{
  "model": "class-conditioned image flow-matching model",
  "dataset": "larger renderings of crowded toy scenes",
  "train_examples": 90422,
  "image_size": 32,
  "horizontal_flip": false,
  "conditioning": "class",
  "arch": "unet",
  "objective": "flow_matching",
  "cond_dim": 256,
  "targets": ["light from"],
  "num_classes": 4,
  "cond_dropout": 0.1,
  "logit_normal_time": true,
  "norm": "groupnorm",
  "activation": "mish",
  "weight_standardization": false,
  "widths": [48, 96, 192],
  "blocks_per_level": 2,
  "scale_shift_norm": false,
  "attention": false,
  "upsampling": "transposed_conv",
  "init": "xavier_uniform",
  "residual_init": "zero_last",
  "optimizer": "soap",
  "beta2": 0.95,
  "lr": 0.0026,
  "beta1": 0.95,
  "shampoo_beta": 0.95,
  "eps": 1e-08,
  "precondition_frequency": 32,
  "max_precond_dim": 1024,
  "merge_dims": false,
  "one_sided": false,
  "adamw_lr_other_params": 0.0027,
  "gradient_noise": 0.1,
  "steps": 12700,
  "batch_size": 64,
  "epochs": 9.0,
  "lr_schedule": "cosine",
  "final_lr_fraction": 0.05,
  "warmup_steps": 2540,
  "weight_decay": 0.3,
  "adamw_weight_decay_other_params": 0.01
}
Rows from block 6, named by matrix and row number. Each number is 200 + 30 x the weight over its row's rms, rounded and kept within 0 to 999. All counts start at 0. After the name is the row's rms in percent of the matrix's.
# emb: conditioning projection (model.decb.0.0.emb.weight, 96x256), inputs 128-255
emb.6,095,191,178,168,265,262,207,197,189,234,180,213,223,173,233,224,190,224,226,154,199,173,240,241,159,189,188,165,173,186,172,188,275,244,220,239,202,191,192,209,211,196,129,195,259,164,186,174,194,192,217,221,240,206,188,173,204,306,120,154,215,198,195,198,183,197,181,241,216,187,178,187,191,201,241,177,203,176,203,201,184,179,163,203,199,207,222,197,202,275,219,209,272,202,223,221,253,208,207,178,183,188,202,190,218,204,226,169,181,219,191,209,230,223,237,193,156,195,161,187,169,155,193,229,158,228,224,223,215
emb.7,094,228,253,239,191,254,173,205,195,184,226,215,207,218,189,253,156,217,156,192,225,196,223,118,185,195,182,188,211,194,263,218,169,242,223,159,216,142,159,213,217,199,192,182,164,175,136,174,218,253,174,225,206,179,223,204,237,179,233,232,233,190,201,171,149,228,245,137,223,165,259,247,210,180,172,225,206,178,229,186,202,258,217,202,248,158,249,230,192,199,243,161,197,183,133,212,203,201,163,198,139,228,178,202,206,245,169,210,203,191,182,213,179,224,241,179,172,240,214,160,202,140,214,223,224,160,162,165,222
emb.8,105,209,203,151,225,150,190,191,165,185,211,182,215,275,253,148,189,201,160,184,182,190,173,230,180,222,170,194,233,217,175,228,220,209,213,253,156,199,178,166,170,206,203,208,186,227,166,269,170,228,183,164,170,201,235,236,249,242,217,140,243,192,166,246,180,210,213,175,226,158,171,225,175,180,184,236,150,194,197,203,177,184,171,224,222,164,222,228,181,178,256,190,237,182,141,169,172,151,215,198,164,175,203,188,218,171,164,181,164,206,141,250,260,159,167,251,198,199,218,184,186,199,172,182,177,201,219,153,170
emb.9,098,237,193,191,241,194,218,232,184,234,161,230,167,181,160,152,211,220,171,223,219,264,212,213,181,190,167,216,192,196,171,211,229,154,237,205,161,190,233,207,210,235,200,183,199,160,197,232,236,166,186,213,189,177,198,226,259,198,190,182,197,216,163,224,251,207,200,203,181,160,198,172,203,182,217,160,155,148,253,193,218,202,177,194,178,177,179,238,202,221,192,231,209,256,224,197,259,201,169,205,214,161,187,190,156,198,224,175,187,155,202,152,242,269,194,197,214,185,215,195,210,189,177,219,226,208,230,161,262
emb.10,102,217,186,211,215,159,215,179,218,186,225,243,198,185,225,215,201,218,199,182,220,147,205,148,220,216,209,182,199,198,210,142,143,219,186,204,207,239,211,179,245,191,219,213,193,186,118,183,179,261,132,190,142,210,209,215,248,157,250,232,232,192,140,197,227,194,216,174,182,180,172,213,198,228,239,221,198,229,249,135,216,259,213,250,157,191,194,156,200,167,211,199,188,191,198,204,300,207,218,174,246,134,221,217,170,233,195,211,230,189,186,214,212,242,175,217,161,217,257,166,246,203,199,165,234,194,226,202,174
emb.11,095,148,195,180,221,133,182,185,185,194,198,208,233,167,210,212,208,187,247,258,192,291,208,204,192,222,110,226,166,196,150,251,179,211,198,194,231,161,159,188,215,205,183,190,245,196,202,223,156,231,211,184,189,211,201,245,176,186,214,215,189,172,222,199,203,248,169,214,214,189,208,218,179,205,237,222,228,225,198,159,151,203,180,231,228,181,199,237,205,202,187,176,236,196,207,243,236,206,225,198,279,204,189,160,214,202,253,234,181,206,185,195,173,199,183,220,211,170,229,265,247,289,238,177,192,191,184,201,243
emb.12,100,249,196,201,163,175,235,190,214,218,246,220,187,203,178,182,205,244,219,187,167,243,220,228,256,229,203,200,254,219,194,228,212,172,174,184,209,242,170,200,184,204,227,174,222,163,145,205,188,171,197,205,188,175,148,152,183,246,165,200,222,235,212,149,212,157,173,230,251,212,159,215,192,149,223,186,192,180,176,144,222,209,217,211,228,197,149,186,194,200,253,189,175,222,215,202,151,226,231,222,217,208,147,182,196,231,199,150,229,212,237,196,248,207,184,190,86,194,155,205,208,167,227,167,171,241,179,204,182
emb.13,100,165,162,167,205,221,217,221,159,199,201,159,194,225,198,214,201,170,211,247,178,188,237,233,162,228,246,181,190,159,215,205,228,184,181,180,191,146,196,208,256,194,210,219,205,202,165,236,202,146,208,248,197,235,264,227,160,187,219,151,221,252,235,225,186,190,202,153,202,203,200,173,186,178,176,187,156,209,193,164,175,175,186,215,149,233,211,142,155,155,165,211,224,199,193,201,173,197,241,228,209,234,212,207,136,206,154,211,192,208,186,182,241,204,185,216,226,188,209,206,182,214,162,219,192,174,179,123,175
emb.14,105,208,194,210,233,235,224,178,145,190,128,216,195,196,209,214,159,223,175,216,229,203,126,240,194,180,211,253,223,214,151,197,198,224,200,219,229,262,136,186,197,216,162,195,194,203,210,165,149,150,173,192,189,189,196,210,238,186,130,240,175,209,189,190,227,195,219,178,205,267,140,186,212,189,203,144,185,202,180,201,242,200,188,192,183,152,248,206,190,199,186,204,225,163,227,177,180,227,188,191,215,226,212,221,194,212,188,261,200,208,121,248,235,212,189,247,250,190,179,183,151,211,181,219,182,142,171,191,211
emb.15,110,205,230,210,212,259,199,205,195,204,200,201,219,201,183,180,239,151,178,217,216,205,205,216,226,132,172,203,194,165,281,174,199,209,211,265,231,211,229,232,219,207,205,207,220,207,160,149,269,215,225,194,183,230,158,239,209,243,220,150,241,214,265,247,210,189,173,200,157,194,230,187,215,199,212,160,164,192,245,233,178,219,233,151,193,194,182,171,201,195,182,189,214,238,204,218,186,237,145,213,181,230,175,135,163,227,239,168,192,174,212,192,185,204,200,190,160,197,163,151,188,184,247,177,275,193,257,180,184
emb.16,102,231,213,247,191,211,150,154,225,203,214,185,183,227,161,170,210,198,187,174,179,176,200,226,188,242,153,147,181,227,181,119,205,206,172,152,196,200,235,204,212,161,215,242,187,173,182,161,208,209,190,273,219,238,202,184,173,215,205,166,210,218,158,202,148,172,253,160,213,193,188,208,168,146,234,233,196,207,225,165,199,219,157,194,281,199,181,207,207,188,146,196,185,180,191,172,179,212,245,225,202,197,226,209,140,192,198,231,157,127,207,192,175,168,200,177,197,198,242,209,234,220,288,223,214,206,223,191,230
emb.17,100,217,202,183,186,211,160,219,149,203,247,209,211,187,190,153,282,227,217,247,181,141,153,211,220,242,205,209,206,168,269,263,160,179,200,169,211,185,204,198,218,216,157,171,247,182,205,242,224,178,195,136,189,157,149,191,175,225,218,176,155,191,222,201,195,145,211,188,245,206,206,233,180,234,180,188,169,204,135,259,175,198,195,206,230,176,238,218,208,174,200,216,203,224,166,232,148,167,200,163,212,200,187,211,228,226,198,209,204,222,210,174,175,186,180,205,269,190,150,153,181,164,182,167,168,182,229,182,183
emb.18,109,226,195,226,198,199,251,157,207,215,204,191,209,178,158,215,202,187,202,189,182,266,220,192,209,182,212,190,151,215,205,163,178,218,189,193,135,125,227,213,225,231,220,220,210,231,181,232,191,188,192,188,166,205,172,167,258,189,179,260,172,194,221,207,136,200,178,225,214,191,226,205,185,200,227,182,169,201,155,197,180,180,139,209,194,216,223,170,179,187,182,206,207,213,159,221,233,189,163,180,193,216,190,168,233,205,173,205,199,173,134,213,211,216,174,200,216,159,156,147,194,173,206,217,242,228,177,261,216
emb.19,099,210,200,159,214,210,232,192,240,219,216,183,209,201,213,188,238,160,226,190,231,175,152,176,250,146,248,173,163,183,201,214,190,174,215,232,141,193,240,215,182,215,153,197,172,128,144,227,161,199,240,206,205,166,235,233,193,163,162,176,205,253,253,219,233,215,117,218,240,221,204,208,157,223,178,248,161,235,188,187,193,203,187,209,214,208,238,198,211,201,241,153,191,216,230,183,140,216,179,235,165,197,185,174,245,177,265,204,236,215,232,230,173,222,181,195,178,192,190,239,249,199,102,169,209,171,202,192,241
emb.20,101,237,204,176,256,156,170,258,246,190,213,217,201,246,261,178,251,191,188,183,220,153,249,162,211,210,175,243,189,280,215,185,171,206,177,242,177,210,145,171,191,112,191,189,152,203,150,173,216,217,182,186,217,192,220,179,213,199,194,169,225,183,188,221,141,217,193,205,180,236,172,197,247,190,170,211,178,212,204,203,164,207,226,214,282,215,231,206,263,201,230,249,200,177,175,224,190,157,183,165,164,160,201,187,230,178,204,203,170,258,218,173,215,263,187,128,207,163,224,225,204,192,176,161,193,171,183,192,157
emb.21,094,158,190,178,198,198,171,215,211,234,195,196,191,198,150,191,207,239,194,185,192,229,233,258,198,200,235,187,192,192,222,202,193,196,222,152,238,231,152,212,184,234,200,154,148,277,177,199,220,213,250,202,234,205,199,230,155,236,211,221,204,164,196,163,245,189,201,189,185,250,214,166,212,185,169,134,137,180,209,233,200,170,159,135,226,181,224,175,264,226,214,217,211,232,121,152,183,213,231,191,163,186,117,199,256,204,165,119,227,229,237,201,178,195,186,219,149,179,150,232,212,166,201,162,235,166,252,212,195
emb.22,106,174,223,242,199,229,181,257,193,265,179,184,212,197,122,241,234,166,257,239,194,172,178,226,217,185,223,215,192,201,189,205,181,269,180,207,194,198,172,206,248,239,226,209,176,218,223,197,151,222,153,188,222,229,237,226,180,159,189,245,202,227,188,212,182,187,218,234,251,252,187,180,270,191,182,203,225,211,186,211,175,207,263,185,224,195,197,164,271,231,222,198,211,218,173,197,201,211,187,277,186,231,178,175,205,268,210,196,230,202,215,210,215,167,191,149,174,217,180,170,163,176,174,213,130,155,178,226,225
emb.23,091,184,171,222,162,224,202,181,171,246,149,230,196,164,224,238,158,225,203,184,170,158,222,143,171,192,194,166,178,225,202,183,215,186,221,165,165,257,266,232,239,168,216,181,199,243,233,219,280,207,232,201,238,149,160,205,243,185,216,204,213,194,236,223,209,189,183,175,243,159,200,179,170,176,200,228,207,167,118,266,195,195,161,203,233,197,213,152,176,214,218,221,183,210,190,239,179,190,205,221,264,175,244,205,211,197,177,250,185,178,175,202,182,200,199,196,161,212,211,190,255,209,195,204,195,154,210,176,213
emb.24,104,181,258,146,258,185,250,235,154,177,180,198,239,237,186,232,176,212,181,175,202,119,215,256,209,177,211,198,166,202,271,243,171,208,231,215,217,197,163,171,198,187,180,240,157,244,189,240,194,227,130,263,198,161,194,132,209,225,186,295,189,171,172,226,209,204,256,194,213,219,164,177,223,231,186,243,214,182,168,234,189,193,188,199,182,260,221,268,194,222,166,154,210,183,208,212,207,205,237,240,180,189,167,205,229,190,195,219,195,205,139,237,186,185,223,183,163,219,248,198,170,233,228,176,161,166,170,173,193
emb.25,100,187,230,190,220,180,180,203,190,167,192,205,194,210,205,208,210,214,193,217,250,210,217,150,235,281,158,200,213,242,242,160,210,197,235,193,240,209,169,247,215,198,213,195,190,208,195,185,165,192,219,184,189,218,211,261,177,172,204,209,171,134,138,202,208,172,182,180,242,186,155,212,225,187,207,263,229,223,252,176,203,128,212,267,220,195,214,175,182,169,219,200,237,188,193,161,183,173,207,238,197,194,199,239,179,213,213,220,250,232,198,183,222,153,200,189,160,208,169,138,172,263,236,241,189,188,191,179,190
emb.26,101,182,159,270,271,235,227,150,167,170,203,203,196,188,183,200,197,139,157,160,204,197,148,206,188,211,210,138,214,221,174,220,203,232,216,218,149,178,187,173,216,177,211,136,158,173,154,199,215,230,181,193,218,227,193,214,202,168,175,170,181,152,193,195,172,201,191,203,238,199,216,222,184,194,207,139,204,203,151,191,237,173,233,169,186,191,168,204,204,218,155,206,204,175,197,161,171,196,192,229,205,217,178,139,203,179,189,170,275,224,175,231,196,163,216,136,192,188,216,157,206,229,229,193,156,143,217,217,193
emb.27,098,204,210,223,195,260,197,166,167,215,267,204,208,172,207,228,233,190,244,253,197,220,244,240,262,237,245,189,183,182,161,194,250,254,263,226,238,223,172,170,164,168,209,221,194,149,188,178,226,177,223,158,157,217,190,170,209,165,217,226,205,205,202,224,236,188,194,189,184,272,250,180,163,185,160,235,184,181,192,225,171,221,218,218,170,194,206,188,239,224,186,146,236,210,221,223,227,179,202,202,203,241,144,209,211,243,203,193,196,228,262,249,152,158,169,168,181,175,225,216,241,162,233,194,208,197,181,206,195
emb.28,104,143,248,245,218,142,223,141,233,203,236,161,223,176,218,167,204,241,211,203,130,169,262,210,172,214,220,191,257,169,223,135,176,162,181,228,193,169,223,232,195,197,234,247,227,189,184,262,186,198,217,229,246,225,191,233,208,228,208,194,213,227,195,211,240,216,209,203,194,195,171,163,197,182,244,203,193,175,137,195,173,211,220,210,225,216,141,170,255,236,223,194,213,168,186,206,211,195,210,149,163,202,167,158,222,141,178,146,176,171,212,209,174,152,163,198,213,191,237,218,234,232,220,209,271,206,206,181,177
emb.29,103,214,224,186,187,243,191,209,217,202,227,236,182,185,148,219,193,214,210,216,220,247,232,208,209,200,171,186,176,201,189,249,227,206,219,219,167,232,197,234,206,214,197,195,231,195,200,202,251,167,208,231,167,246,233,203,195,209,218,163,245,191,252,207,144,205,164,201,154,183,206,193,189,142,212,136,203,196,177,207,194,161,166,204,161,229,198,270,212,200,226,227,209,236,182,186,159,222,234,189,201,190,140,188,212,169,171,250,219,119,255,228,202,274,207,221,161,187,131,164,169,178,197,220,210,177,204,212,208
emb.30,105,166,183,215,190,154,209,159,206,177,213,196,185,198,184,162,222,179,190,186,214,229,168,235,161,210,205,181,219,201,180,221,181,152,213,189,182,195,177,270,211,166,229,240,166,216,206,148,190,250,171,161,155,205,187,225,173,176,198,206,179,152,198,208,157,184,212,228,211,167,178,202,190,169,172,258,210,159,178,230,233,144,197,192,239,150,223,201,180,231,224,210,199,188,199,160,263,172,183,206,164,187,199,209,265,173,214,198,187,132,200,199,185,210,223,179,170,180,139,166,173,134,270,155,230,247,162,227,173
emb.31,100,211,216,244,169,195,230,186,212,234,194,215,186,195,157,210,263,166,205,206,166,215,244,173,173,197,198,235,251,201,191,168,185,245,208,223,199,201,154,227,180,189,207,257,205,157,240,212,209,204,256,173,234,172,216,163,224,161,154,178,208,246,231,228,151,143,164,194,178,196,189,245,206,175,168,211,161,180,216,170,179,167,191,210,215,162,193,221,161,239,249,210,193,159,154,208,229,216,221,210,201,206,236,190,247,226,157,256,213,189,250,180,210,162,201,250,179,188,229,203,201,213,188,189,205,207,223,219,247
emb.32,098,216,147,175,227,200,161,185,134,166,253,227,212,222,213,208,232,236,242,192,221,232,265,226,199,176,156,164,233,222,202,222,201,196,172,239,182,191,178,201,178,187,170,204,200,251,158,219,150,205,149,212,158,215,241,211,205,170,193,165,209,185,234,199,183,258,221,194,187,212,155,223,184,147,226,212,210,210,194,180,196,223,191,224,204,251,199,199,185,161,197,212,167,190,242,217,220,199,202,170,186,134,201,171,160,246,217,185,188,217,192,239,180,215,199,181,226,208,206,198,201,213,287,224,210,193,195,220,184
emb.33,094,184,241,258,165,141,224,147,201,150,201,173,221,177,224,232,161,220,225,183,209,119,239,131,144,174,191,203,206,190,204,198,207,140,167,227,189,264,204,224,182,206,184,240,163,205,214,188,200,186,192,175,176,196,203,203,193,242,214,202,209,164,192,167,177,215,213,220,191,178,187,167,243,199,218,210,201,245,174,156,226,206,203,182,234,203,157,220,191,189,163,205,243,207,247,172,234,227,194,227,246,212,215,275,207,180,251,188,139,162,177,157,172,175,232,260,199,238,221,208,182,196,205,204,163,165,171,217,193
emb.34,111,208,191,195,138,219,203,159,243,255,246,196,203,181,172,138,244,186,201,197,202,160,205,210,164,202,175,190,246,162,203,234,186,162,159,133,197,175,164,181,184,231,246,182,162,215,231,192,204,193,225,156,259,130,229,198,256,225,255,178,192,173,183,198,203,204,204,215,211,221,197,164,212,222,173,199,184,167,237,201,177,206,182,170,174,211,192,174,210,182,194,166,179,163,181,178,180,228,242,165,222,200,224,222,176,200,227,180,220,193,182,193,164,293,202,117,261,245,222,232,204,176,140,213,198,186,208,258,221
emb.35,114,138,188,233,219,232,208,131,213,210,174,188,225,212,198,245,169,206,234,206,215,183,170,202,201,169,224,195,151,252,227,208,238,188,185,207,183,223,186,201,215,190,176,236,236,209,174,216,179,188,193,213,225,223,228,246,217,237,193,203,172,221,200,229,200,210,196,261,179,185,168,173,177,200,195,157,201,218,158,242,215,180,150,176,209,206,260,191,180,246,218,163,189,168,176,168,159,206,155,158,209,167,186,220,235,236,168,212,231,212,169,193,217,255,223,227,189,174,260,197,210,182,182,144,227,191,206,170,200
emb.36,093,231,174,207,214,171,182,202,221,183,187,159,178,168,177,192,187,157,159,205,208,183,229,150,200,193,243,173,203,170,206,195,200,170,202,172,193,179,196,190,200,218,215,236,223,224,256,233,175,249,231,263,183,240,248,163,173,208,168,170,176,241,144,204,180,198,207,169,165,195,253,257,177,245,230,153,195,280,212,205,202,122,171,177,247,197,169,217,222,222,221,173,242,174,203,214,217,150,224,141,168,190,249,177,222,181,144,218,138,184,174,143,179,223,191,226,237,217,220,232,147,238,180,212,199,222,169,218,178
emb.37,101,247,165,215,186,206,238,209,130,167,185,161,194,215,231,207,215,152,149,198,196,222,209,154,231,212,196,151,202,191,205,180,222,169,175,175,195,231,200,212,263,213,261,239,170,193,240,216,231,270,190,175,167,142,134,200,229,197,169,194,174,224,242,254,183,203,203,254,214,204,223,277,224,236,189,198,169,215,181,212,175,181,175,212,253,214,201,245,207,170,234,192,220,224,215,186,212,236,220,201,239,245,205,184,208,243,190,175,224,197,212,93,204,179,166,203,172,237,204,221,156,197,193,157,242,231,208,198,177
emb.38,103,171,223,230,224,225,214,205,168,227,204,164,185,211,177,187,253,213,183,230,217,195,202,214,199,171,235,175,194,148,204,225,177,198,145,251,167,193,180,170,209,217,261,192,217,240,208,220,163,237,244,244,200,152,188,167,199,178,133,234,191,164,181,195,206,188,224,238,256,185,185,163,161,182,199,220,150,206,206,111,151,238,192,183,197,151,205,174,221,255,207,191,193,235,148,153,201,149,115,201,230,215,243,209,251,209,168,163,216,161,218,241,212,187,237,224,171,194,243,225,214,204,205,256,169,177,187,167,228
emb.39,103,177,145,210,226,201,168,187,191,212,165,218,154,185,196,232,260,228,206,210,190,209,194,176,225,206,218,236,155,207,155,148,219,205,194,210,159,171,218,174,257,244,211,203,183,167,249,177,191,152,222,172,205,153,171,216,190,158,167,167,251,186,230,168,199,213,205,191,194,190,228,214,229,202,195,190,145,206,222,240,215,197,183,282,228,201,194,215,194,146,167,232,210,203,205,170,271,216,207,169,198,244,192,169,214,202,227,194,147,176,197,208,177,172,212,211,264,180,227,132,208,213,181,201,243,219,186,188,238
emb.40,091,224,191,206,198,187,195,202,174,246,199,198,201,157,171,185,271,195,163,210,182,199,171,191,121,189,207,174,255,152,157,197,196,204,172,207,176,188,187,199,227,191,217,146,226,175,205,169,158,155,132,208,167,172,203,182,226,204,196,226,182,211,203,185,177,237,229,230,214,180,226,192,195,229,216,212,187,205,190,181,229,229,165,181,194,265,176,166,228,213,174,128,189,170,173,209,200,183,179,165,182,232,237,100,189,185,176,195,216,243,198,234,203,210,165,189,214,176,197,186,160,244,157,209,204,178,229,220,177
emb.41,099,244,229,168,192,231,192,205,177,204,227,274,231,139,250,222,201,176,166,223,210,188,192,216,231,196,234,212,197,200,233,209,159,234,190,257,195,231,171,176,191,193,156,234,174,204,214,191,179,146,135,174,176,178,228,202,208,195,201,161,179,201,249,219,177,205,201,211,256,175,232,194,192,177,205,180,178,267,273,186,234,247,207,209,164,195,249,206,244,145,162,205,217,177,182,184,208,158,169,188,201,181,209,163,170,199,195,194,171,288,169,200,246,220,183,222,203,212,143,183,199,182,259,225,182,154,220,173,210
emb.42,098,194,153,172,169,137,219,165,169,236,240,249,186,180,229,181,123,207,231,188,210,207,199,220,215,273,213,191,219,183,208,231,226,223,168,215,221,220,202,208,160,225,216,143,206,203,216,182,202,184,135,188,212,248,216,181,189,254,186,203,168,195,183,182,231,208,180,216,199,207,163,254,202,256,231,188,193,176,189,229,201,214,212,200,202,188,200,219,178,173,194,206,230,200,109,171,241,197,231,214,231,151,202,170,166,197,200,233,231,187,209,171,230,201,201,186,251,240,234,186,207,192,196,189,224,255,218,266,196
emb.43,101,186,181,228,214,211,194,234,223,191,183,192,221,192,203,228,193,165,174,156,173,230,249,192,236,228,200,191,273,233,207,180,211,126,205,214,229,202,190,183,245,165,222,208,170,154,161,173,190,185,155,240,261,198,126,204,219,186,228,236,176,205,169,221,187,198,233,174,210,183,217,170,148,181,238,216,190,229,213,166,266,208,254,188,242,180,191,232,184,184,180,184,188,186,160,215,210,172,203,163,219,175,156,214,225,235,151,148,224,179,186,235,197,162,242,230,226,209,183,150,232,138,177,219,224,225,190,147,164
emb.44,096,203,130,191,241,227,230,194,227,243,243,249,193,174,240,167,239,179,190,249,191,226,209,194,238,247,154,210,191,226,204,221,136,210,192,221,207,202,205,148,195,156,247,163,221,145,221,195,201,212,219,205,156,221,237,186,250,177,241,185,179,226,226,271,186,194,221,172,192,189,197,206,180,186,183,251,170,202,262,177,226,134,201,223,194,190,205,201,216,193,205,171,143,169,171,170,209,182,182,179,174,218,254,231,218,198,266,156,225,190,239,238,202,181,215,246,184,220,242,219,251,187,232,210,152,175,172,195,180
emb.45,104,173,181,167,151,192,192,225,267,219,167,222,207,185,218,180,228,222,187,258,244,192,209,139,223,207,163,200,234,198,194,238,149,251,198,175,204,211,178,209,192,244,183,209,209,200,192,261,168,199,197,241,267,152,192,188,217,230,162,186,176,188,185,134,187,211,196,205,233,157,192,158,180,150,264,242,191,198,275,195,199,244,191,225,232,226,195,228,211,305,190,180,234,194,202,193,142,206,163,213,177,187,186,180,196,190,212,198,188,238,207,222,193,217,227,192,217,228,179,164,219,227,217,187,200,198,197,227,197
emb.46,097,136,190,198,186,228,207,164,268,164,190,247,165,103,217,172,240,201,209,186,194,170,172,237,203,234,199,212,218,250,161,202,186,181,211,222,176,188,180,220,184,284,218,202,248,228,216,219,166,167,236,268,212,201,179,214,193,218,220,255,213,199,195,190,223,181,171,188,228,180,176,133,173,206,240,241,191,223,211,206,268,189,199,166,192,183,207,226,155,186,262,174,173,191,205,215,216,254,137,206,183,189,225,210,126,228,221,256,230,213,148,220,172,206,200,207,231,169,238,187,232,190,201,179,203,187,194,165,243
emb.47,098,200,187,209,265,181,183,197,209,201,175,198,218,189,129,176,238,169,254,200,184,203,227,201,207,140,240,196,185,248,229,198,199,191,152,216,194,181,132,166,123,187,193,198,147,186,149,137,174,222,205,202,165,221,216,198,196,257,211,154,219,226,179,241,145,172,232,197,194,189,231,222,183,182,206,219,165,227,140,191,192,185,149,155,188,179,220,213,223,199,226,207,221,190,191,196,185,153,194,216,188,166,130,282,179,129,208,172,179,178,191,214,195,218,178,210,191,223,171,171,169,131,180,163,192,257,147,203,186
emb.48,096,193,238,223,166,206,271,225,180,229,226,265,210,220,185,257,186,212,239,196,156,195,183,188,245,238,164,182,191,224,171,194,172,202,226,152,214,148,189,181,209,224,199,194,207,283,197,171,198,187,193,192,166,162,186,197,174,200,203,236,240,189,217,185,223,218,162,157,221,214,207,233,184,211,150,155,216,230,131,174,203,237,250,197,203,192,206,227,199,224,226,181,200,186,190,197,208,190,222,186,198,248,192,212,240,164,182,205,195,187,176,214,238,173,148,193,221,171,206,174,221,237,254,152,169,226,143,239,202
emb.49,097,228,191,229,172,179,248,211,236,236,183,153,192,221,268,232,150,190,187,183,192,234,220,202,198,156,239,235,208,196,229,231,220,201,191,193,240,171,203,217,187,181,216,184,181,256,156,252,209,197,184,169,148,146,201,224,240,217,142,221,204,217,195,209,194,223,147,249,200,169,196,207,202,131,218,206,262,169,173,207,173,179,173,173,176,157,188,190,159,259,248,146,134,229,196,226,170,202,226,207,179,249,226,183,209,190,185,174,191,221,229,150,224,177,206,240,203,146,170,201,215,223,202,166,224,163,191,201,216
emb.50,099,181,144,217,164,237,186,188,220,170,208,170,225,209,162,230,164,248,234,175,204,237,251,187,199,224,243,210,216,158,162,230,205,215,170,238,191,169,203,225,161,189,244,215,235,178,220,219,161,215,170,193,196,204,155,221,261,178,173,179,203,179,128,242,151,204,235,206,174,251,204,173,124,214,217,232,216,215,237,184,197,209,184,203,236,177,252,232,201,184,172,200,169,238,212,214,183,216,268,228,172,192,198,162,232,153,234,262,197,165,237,192,190,223,196,239,206,226,225,272,166,159,206,215,159,248,228,150,208
emb.51,098,188,192,204,224,216,208,176,246,198,213,200,216,207,195,195,200,212,250,216,146,209,252,156,212,250,194,199,204,170,193,148,201,184,202,194,263,208,199,246,205,160,219,219,200,221,183,247,231,183,235,183,199,208,189,240,219,216,198,260,255,238,161,255,206,188,238,239,279,204,180,220,240,224,220,185,194,230,207,239,184,255,232,186,202,211,212,179,166,180,208,147,260,171,233,202,201,155,248,176,181,186,193,191,225,139,162,204,198,179,212,158,161,215,224,210,143,128,224,169,228,202,242,219,207,238,176,248,272
emb.52,100,189,183,202,229,159,163,214,242,178,190,123,204,178,174,183,194,192,187,183,151,146,245,234,172,260,222,220,214,195,179,245,212,224,257,239,158,209,191,185,236,202,238,143,189,138,186,174,227,223,211,171,242,195,176,206,177,260,243,203,178,181,140,184,231,260,229,171,195,174,189,217,230,216,202,137,199,158,236,213,165,213,166,173,153,179,225,158,195,218,220,178,185,165,169,216,152,139,208,209,223,203,229,146,173,173,220,190,189,169,204,234,229,180,155,235,203,166,145,269,247,209,207,155,169,201,162,219,236
emb.53,102,180,167,221,206,198,173,219,184,170,216,184,255,230,271,257,197,178,226,186,212,151,194,154,146,205,184,228,170,166,167,183,160,203,197,208,170,229,136,213,193,154,255,170,187,198,198,190,192,185,173,138,220,156,197,172,198,149,191,133,149,214,188,212,198,164,221,183,191,176,260,162,158,199,179,229,255,175,210,212,188,179,223,256,246,174,174,201,236,190,197,187,235,252,195,186,182,176,181,165,176,153,153,153,196,190,184,225,162,178,196,203,208,199,230,181,187,204,167,228,254,232,210,178,203,176,220,186,212
emb.54,098,233,157,154,256,235,220,217,237,210,214,199,231,199,200,196,225,176,219,139,206,195,203,204,174,204,228,155,212,152,238,199,154,220,174,205,185,115,161,205,205,195,186,220,203,220,156,235,159,164,180,220,192,165,226,174,234,149,219,185,159,161,228,221,230,184,165,211,193,215,263,274,189,197,195,186,228,220,179,206,194,152,214,228,229,238,222,259,199,192,235,236,232,173,192,180,178,135,210,159,198,191,171,264,261,182,206,182,202,204,211,193,195,189,183,222,199,207,199,261,205,200,197,244,196,181,155,184,206
emb.55,099,297,208,223,210,217,213,232,152,265,179,191,213,172,228,236,227,239,249,195,222,216,174,178,200,184,216,152,210,207,268,158,209,199,239,248,204,228,184,223,168,245,256,231,192,261,217,166,257,229,182,188,155,176,207,189,221,212,170,216,222,186,227,250,213,153,192,173,194,259,208,194,188,209,193,255,143,211,165,190,167,225,177,267,251,206,206,224,235,193,216,219,197,219,189,206,219,211,199,184,219,196,219,275,241,194,175,172,206,199,228,219,198,197,165,178,204,158,113,272,212,173,234,157,227,183,166,115,198
emb.56,110,161,260,164,232,213,161,187,177,229,220,198,203,177,204,177,190,272,196,174,154,213,202,223,167,184,188,207,199,133,248,193,211,200,180,245,226,164,187,191,174,173,160,198,218,159,222,186,232,237,283,160,257,141,170,203,200,224,216,187,204,193,212,213,238,134,215,198,192,244,211,147,201,169,164,177,189,174,243,193,228,186,209,171,215,201,207,142,238,182,162,182,214,210,214,184,214,239,260,200,266,180,170,186,254,208,215,176,230,193,180,239,188,177,189,220,180,133,185,187,216,205,180,186,209,190,165,192,236
emb.57,103,222,227,207,216,191,226,148,263,217,200,223,194,209,216,168,228,191,269,187,142,215,232,221,196,182,197,229,201,252,199,191,143,261,236,242,164,201,208,208,216,159,194,185,189,131,184,220,196,219,162,185,234,217,180,218,211,206,175,242,153,193,222,220,198,204,178,241,208,246,213,238,184,215,164,237,187,187,139,128,176,240,220,189,177,196,206,174,139,204,218,159,177,191,185,234,261,201,200,241,211,209,208,200,179,208,274,205,199,221,205,168,180,204,220,221,205,207,241,194,151,233,226,166,231,254,201,205,200
emb.58,107,197,176,207,187,198,144,172,209,154,245,213,188,232,169,226,164,254,158,188,210,203,209,186,177,189,191,193,149,218,234,214,175,160,218,181,212,191,206,216,206,255,219,158,183,183,254,193,184,227,205,151,249,230,251,201,224,158,201,199,220,221,219,224,197,206,221,225,183,171,177,226,203,169,220,172,212,244,216,205,219,172,197,202,195,207,172,173,215,226,220,228,152,218,174,187,202,223,203,171,123,226,190,222,225,214,189,214,251,229,232,287,231,184,149,244,240,245,225,227,197,199,234,189,194,199,224,217,185